A small image embedding model, trained from scratch.
Model: norm groupnorm, widths [40, 64, 120].
Training: muon at rate 0.0087, 6700 steps, batches of 64, held-out accuracy 99%.
Rows from block 2 of a small image embedding model, named by matrix and row number. Rows with one number belong to one channel. Each number is 500 + 50 x the weight over its row's rms, rounded and kept within 0 to 999. All counts start at 0. Numbers have three digits each.
After each channel's rows are labels from the 100 images, of 14976, where the channel reaches its highest value: "responds to" is what is common among them. Only what is clearly more common there than usual is listed. The data: dead-leaves pictures: piles of overlapping shapes. In brackets: how many of the 100.
# convs0: expand 5x5 conv (model.blocks.2.convs.0.weight, 120x40x5x5, each kernel summed), inputs 0-39
# convs1: project pointwise conv (model.blocks.2.convs.1.weight, 40x120x1x1, transposed), outputs 0-39

convs0.76:562543465513498474504524489415549504486544472542538532549554413515504440543558435472476495467569550525517656559477592469
convs1.76:403392452421514459467502506533526511591459514398483500433502523539560563448510534529549474474419500478461459450431467558
responds to: grey (41); flower (31)

convs0.37:437478477559499615533506489512427481581535589511493467486491557455534537381509508438520466476407451483556439515571508451
convs1.37:543512560490522430477534527498487457435546491431607570581435514525513476554428487496460427495606583439490510566501457466
responds to: flower (41)

convs0.86:528536450476505480522549475464571541501522490496535542568499419512513457532559442439453496460574491554534667587495570478
convs1.86:502433473446480440464458486499446427473490498396518519398533523503497571429522545566573474476398496461440418426498496517
responds to: flower (40); grey (34)

convs0.104:534539587454528415499560493508489507533510522541594531586456509526477476517516493477566495481520526504561657457411431463
convs1.104:524472479485527520533440572400511522471539550430361449435530457554460547491539577534513513463466512558490433484509499605
responds to: flower (91); grey (35)

convs0.108:469514469517534460515574462536440504404519581523552537556502458539498510523529583582538420521476509505531541499377415421
convs1.108:566562540480636586460497460515497516522535532441533484459501510470471444513369525393465485494496439525467569555509536478
responds to: gear (34); dark (31); ring (26)

convs0.95:497466537481501427583567511487485526556540538534516585545611493578471515529600444502516472518499529486582569419476490412
convs1.95:428466464387538492424548540593564513499488490447472440495461475451540517501466563529538504466525553578429452529432481602
responds to: grey (65)

convs0.82:436542444549380480547539527441469423459544474515563580498556531582504425551518575532509540522545562504544483539574501468
convs1.82:510479466473588457591562473559550539480447493499543446479499388397585548457507541483523413545489522528514422479457451495
responds to: bar (28)

convs0.25:475481457491473526561495505525543496488522493549542562557530480514521563579466541485598562462477645487403405477474425517
convs1.25:523425581521558541477584494506464551539539500491458450468480468519509533461502465498404509528471386497580552450585552397
responds to: grey (33)

convs0.72:555493556402461475481546517515584497531552555540461513487536519394542478477598488538402478439543535568531598511450502520
convs1.72:437502455553535590463453530474467510440434422425488569450503521541491533451413442441553559515478485469451419437433549492
responds to: grey (42)

convs0.22:446470576470576507557483517573542476621498387473471499511569533544502549492507541518567531468543542583522442522524424551
convs1.22:588522475534437458484539488439441497420546547514496485493454406473494403506509456421528526457472408448470606491513543427
responds to: flower (25)

convs0.105:472565458497469467548556508476443445440557521547594590489455522567513380493519576547525473454520438519545543560434465465
convs1.105:465530462588551483523402545466426508473435447460445476479421494415576502454566498480445607549492479522520502581544490481
responds to: shaded (77); grey (45)

convs0.92:525553446458451429463546545487527494480571550571561568509642458484444518532507503459554489387537429518515556470498532476
convs1.92:501465539562546473594446553459507518532360562458453517468460548529512461540486518554476527606497587531438526446459508549
responds to: grey (38); flower (27)

convs0.73:496582474554458469508514502556413502511563571544599523565588430538458401502550541475546492507453446482506544476592529491
convs1.73:483478517445587522539481466428526396590436495480475448480473453508451587550394472526441519507468458435470463466416464532
responds to: large pieces (79); grey (38)

convs0.115:504525467510524488508564487516404502493431583453584429576507533498576444525574483537600428541544505498582496431533476456
convs1.115:507457490511467576431500573570497499490536435537445631543505437502424534431454519502458569512500444527441541547526584444
responds to: mixed sizes (62); flower (34)

convs0.46:485504464501547451488592504560426457465537500520601530554537615507531526463515576580570430565431424464499515520517508510
convs1.46:460494667490469522545536564427478468524445476523486471500471545472500471507449497425476526460650494450427473522538501517
responds to: large pieces (74); grey (42)

convs0.42:547547518502481443500512570457539576469527542584560450512609463505488503626514560479460527440477542558543485471589557460
convs1.42:483536382495469546458525477589483432568456483477452616491509503537495423411448475522512443564495472482516565507421499559
responds to: gear (36)

convs0.52:513457474500512596480567503614458518476536579514525530541549517559470447447510529507586463538388399427528455511529527492
convs1.52:374525535550474416513483559486432438489461412414497501492443485485620494464455507401471568495484514460473493489480508549
responds to: large pieces (61)

convs0.9:519550475463530498543572566513436510502455543507608555425474496517531431459572640495536478516465438497529530548415543528
convs1.9:429507554514453491527469500418496484472570454483470495456319551440542535555522478503501523472482467599478512427545443514
responds to: mixed sizes (67)

convs0.53:505526565400464538492491551468520544576500451539526542517625498517447518584563510532529603451506553543487451451581552500
convs1.53:556498514477555465519555486453440465456457528509504508528445526494547344505388445437537396464443471512550548536470465495
responds to: large pieces (67)

convs0.100:397499376511538530490481472542508511497561491475608568630585521578507485580508534500555487494448498505533534493505516486
convs1.100:641424567468469502459551568461503561479530521516459490524486584449515453490513525502563467472491586544393515512436484567
responds to: gear (59); ring (27)

convs0.79:516560428461459433447495477477566499590525532490498572540525402488518457552560460511476459476593497471517635489446563489
convs1.79:482444580443576577558507497529427476409539472459539491453489631526427519508490525487501568552415500577539464527508487505
responds to: cross (29)

convs0.18:428458530504478458583482488526475490467551541492583516559501503529524600440478629533522517557445410442469433527497535578
convs1.18:478514517510540515456445479518463581487480483392494435492538498477474446570588396524480446503497595549445503398574446517
responds to: grey (49)

convs0.44:555562522510468541560443463496579406568507465596536480527511454508574471555545483450443528466559484479511579561546575573
convs1.44:511418509416480454489588549457508558475477577412451499456476605511431505567495522466483520513515555550534438515423425552
responds to: grey (37)

convs0.45:487445488548552561496487541468508581555465496536563522502403446496550569471530547442506404527517359524541507476453497423
convs1.45:506531412410382457468502440525486512436551510453485517557508511504468442520500513502432533551380600528469509526575534454
responds to: mixed sizes (67); flower (51)

convs0.97:452507499539458426534534475471382443460485567553602532486464526485549478479436557435543384531473526438451523547524523451
convs1.97:512509467541529489467407464613611454577457467471422477559462508480456470522527462495584555440528484520482519432539432564
responds to: large pieces (68); grey (63)

convs0.102:560532505535455509517435556483456485518527543521640583526522602465490473513572606539594472457547482492498543494493553540
convs1.102:465489430384535523541622538567533561474491545519491487539529423521536550483542469527424524602516536479529422454505508558
responds to: flower (56); grey (40)

convs0.29:477492406489463470503450503507477494498557524610599607568552504534519410531461570427528436467525484510511560587499503493
convs1.29:588549526466473496488521486548517506549523483474461440455420519456552469524507473502478576389558467555446524487431527346
responds to: large pieces (93)

convs0.63:538492540438543518498482504470615430464519484601424559480555500479473568558593522552470465443572516540544540465417535522
convs1.63:404466485411470560513487564538509527550471456448504428477481477552549493444416431391551541478504527509439493514428408521
responds to: grey (38)

convs0.106:582500446479433592555562436564522470497573528504538571576500452505566553488554537521577522484500488539560504583442464566
convs1.106:497535508542580461391468532432542471550490540494521424498445594553419532538518494576415478560467456463451499419464522538
responds to: flower (93)

convs0.118:525463506477556576454548549567550439525430447590533508539506483463569529523447535515453618497573461460525509576474573550
convs1.118:481464505523507380526490435381507515483566583439498554463464543566478530522568532562568429520437535579467524492534519475
responds to: shaded (82); grey (61); flower (50)

convs0.39:464557452526442546488501528489456418469638550543592551482480481550527457497510649462504453543477493508447466518450479491
convs1.39:483461538458514488497555472626467462487455551432476454533548531457418470548544383525601527518485575514549456483552466455
responds to: shaded (80)

convs0.109:479461511453461531467571577531530507506485514589469461636528428446502567539488472511483534493551502596557473569398474525
convs1.109:462474447466541479467455405445548471518439533440506616425467541500547410450537549492546476478451470459416545463527561443
responds to: grey (66)

convs0.119:601448523510550604486531448452589490484521470570437543527547447473576569470562473488531569532521512488492449595491569506
convs1.119:493541492445552422504460589479443484456490533474583472523423575552467476592411531420553432534506498575517462490508470433
responds to: gear (39); earthy (32); ring (26)

convs0.10:523470445541412600491470478524468522463577589519494496524463533564571459532441604546572495488443475472503433513457438427
convs1.10:444446509519549440527539575422553484513493498434451514472460515476422553425455571503478504553477451537570501502425449634
responds to: shaded (80)

convs0.49:481401458451451539489485527498515513476620456497595574557507469517547409569511545472624526460456454474493518509553479517
convs1.49:533589456507511484460410550533531444500447513487426450493532553453601549416507555626480486566536448564509517503536511474
responds to: ring (51); grey (32)

convs0.96:521524459501540531459556537506459623430491574485566567526541462537526482479473623454562435484476487504486577542461527410
convs1.96:520499468520511532496448506557550393589507397522431434569481471520501496535485428478470587432512562532487428459517419444
responds to: flower (29)

convs0.98:491545457523473465496538495497485532485491589530631570545550429535467458450478545420539397473465495429498571535479528590
convs1.98:409537586492554566542491564463497425508542415467472544527459520446489496424529467530563538534481464475428367504507544539
responds to: large pieces (83); grey (32)

convs0.83:443559533430517478436514532448549572517495521480508571506558493565574446506532543468499490407534451502527651547527518427
convs1.83:600474397558480553512440442497499437514531477508457514475441600472446453591524444453455538602561549513499473480477487532
responds to: gear (28)

convs0.27:484507462487524604500543532537456498525538555543523536580436547465548625485513616562564525525483517485497444442433464561
convs1.27:544573560535509485534523491522500527587452392531516484414541523470429489490473478428507448532577560524425509539605545428
responds to: flower (27)

convs0.69:430414507460551500478444498506501548532536502505514536525520624558438512637485492523623522529501458549512560483463463447
convs1.69:539509476464486583474531407538552555474489433532470471530546409423557515377530589536433434457511473474553493473502467533
responds to: cross (27)

convs0.80:473480432536498521603568559415418560495465520504557505540546465462476433445500621524541492431459414507543517508501556478
convs1.80:480411525511530477465439435540555455497476451561469408576548476514500467568422462444528497495476658525469450478476480517
responds to: grey (43)

convs0.47:499451469507512412571519530600502500514491564476622524612506522479493538444538524449629511550452487477509470434471516476
convs1.47:557454491537579621521475479461445469519506430529440531452483533546482564585437514568546491525426585413471515547529534501
responds to: grey (33)

convs0.99:450555522448541431432518547439559562550462478449509536523592537537520472443577532491553442492513498607536587516421460490
convs1.99:561425509497478504605540459537451443348517571510460468511433456456443553466560544472434556470472504461474504481537546518
responds to: flower (59); grey (38)

convs0.90:473529510433533448493565502455530547510523474446466542560547569565423478458549509478530452473497513581595620513400441496
convs1.90:527468436457527482450468582510368490381483551517492484497502439489517540471516496535500439486518492458428395457534607470
responds to: flower (46)

convs0.51:483508415539449491539508547445473549586516457467557573522503641461571454563497539486579522514437501506495472516606513529
convs1.51:486454484369455517487553448602458527490480501526468568484526403546505553386510559581404509527521499494488517511454469488
responds to: shaded (81); flower (45); star (35)

convs0.101:504570486498524535445568507507579489525544506528553557548557536598465494474549526540528433462486578506564659515467552503
convs1.101:485438516460545410586518502433451561521469569508464465566485530430572528555554460491480431471507557578429445445456497566
responds to: flower (37)

convs0.61:554482514467540495517526512452512566569576518545485506497535581537457586513536520548417494392573468525438593498400459509
convs1.61:498534528482447556488469543527463474461465505430474483406468427526541461500522451403536386493516526454642482502547579500
responds to: grey (41)

convs0.62:496532557429545511416520505550569550511472456467536641418541541500457545538582526538531536497524473496570563523412478469
convs1.62:476510496504496534484572531440436491380529525467515404593526525488464498466388481427433428479560525576489495544504430503
responds to: grey (54)

convs0.112:614390536431560546558567548433498445464464495558498558540520477510489549515537566531499571556527491441510456559426511509
convs1.112:412578465526368531395500458573492522564514446480462478486534482428539569540433523460482450485538443526468530463509558536
responds to: grey (34)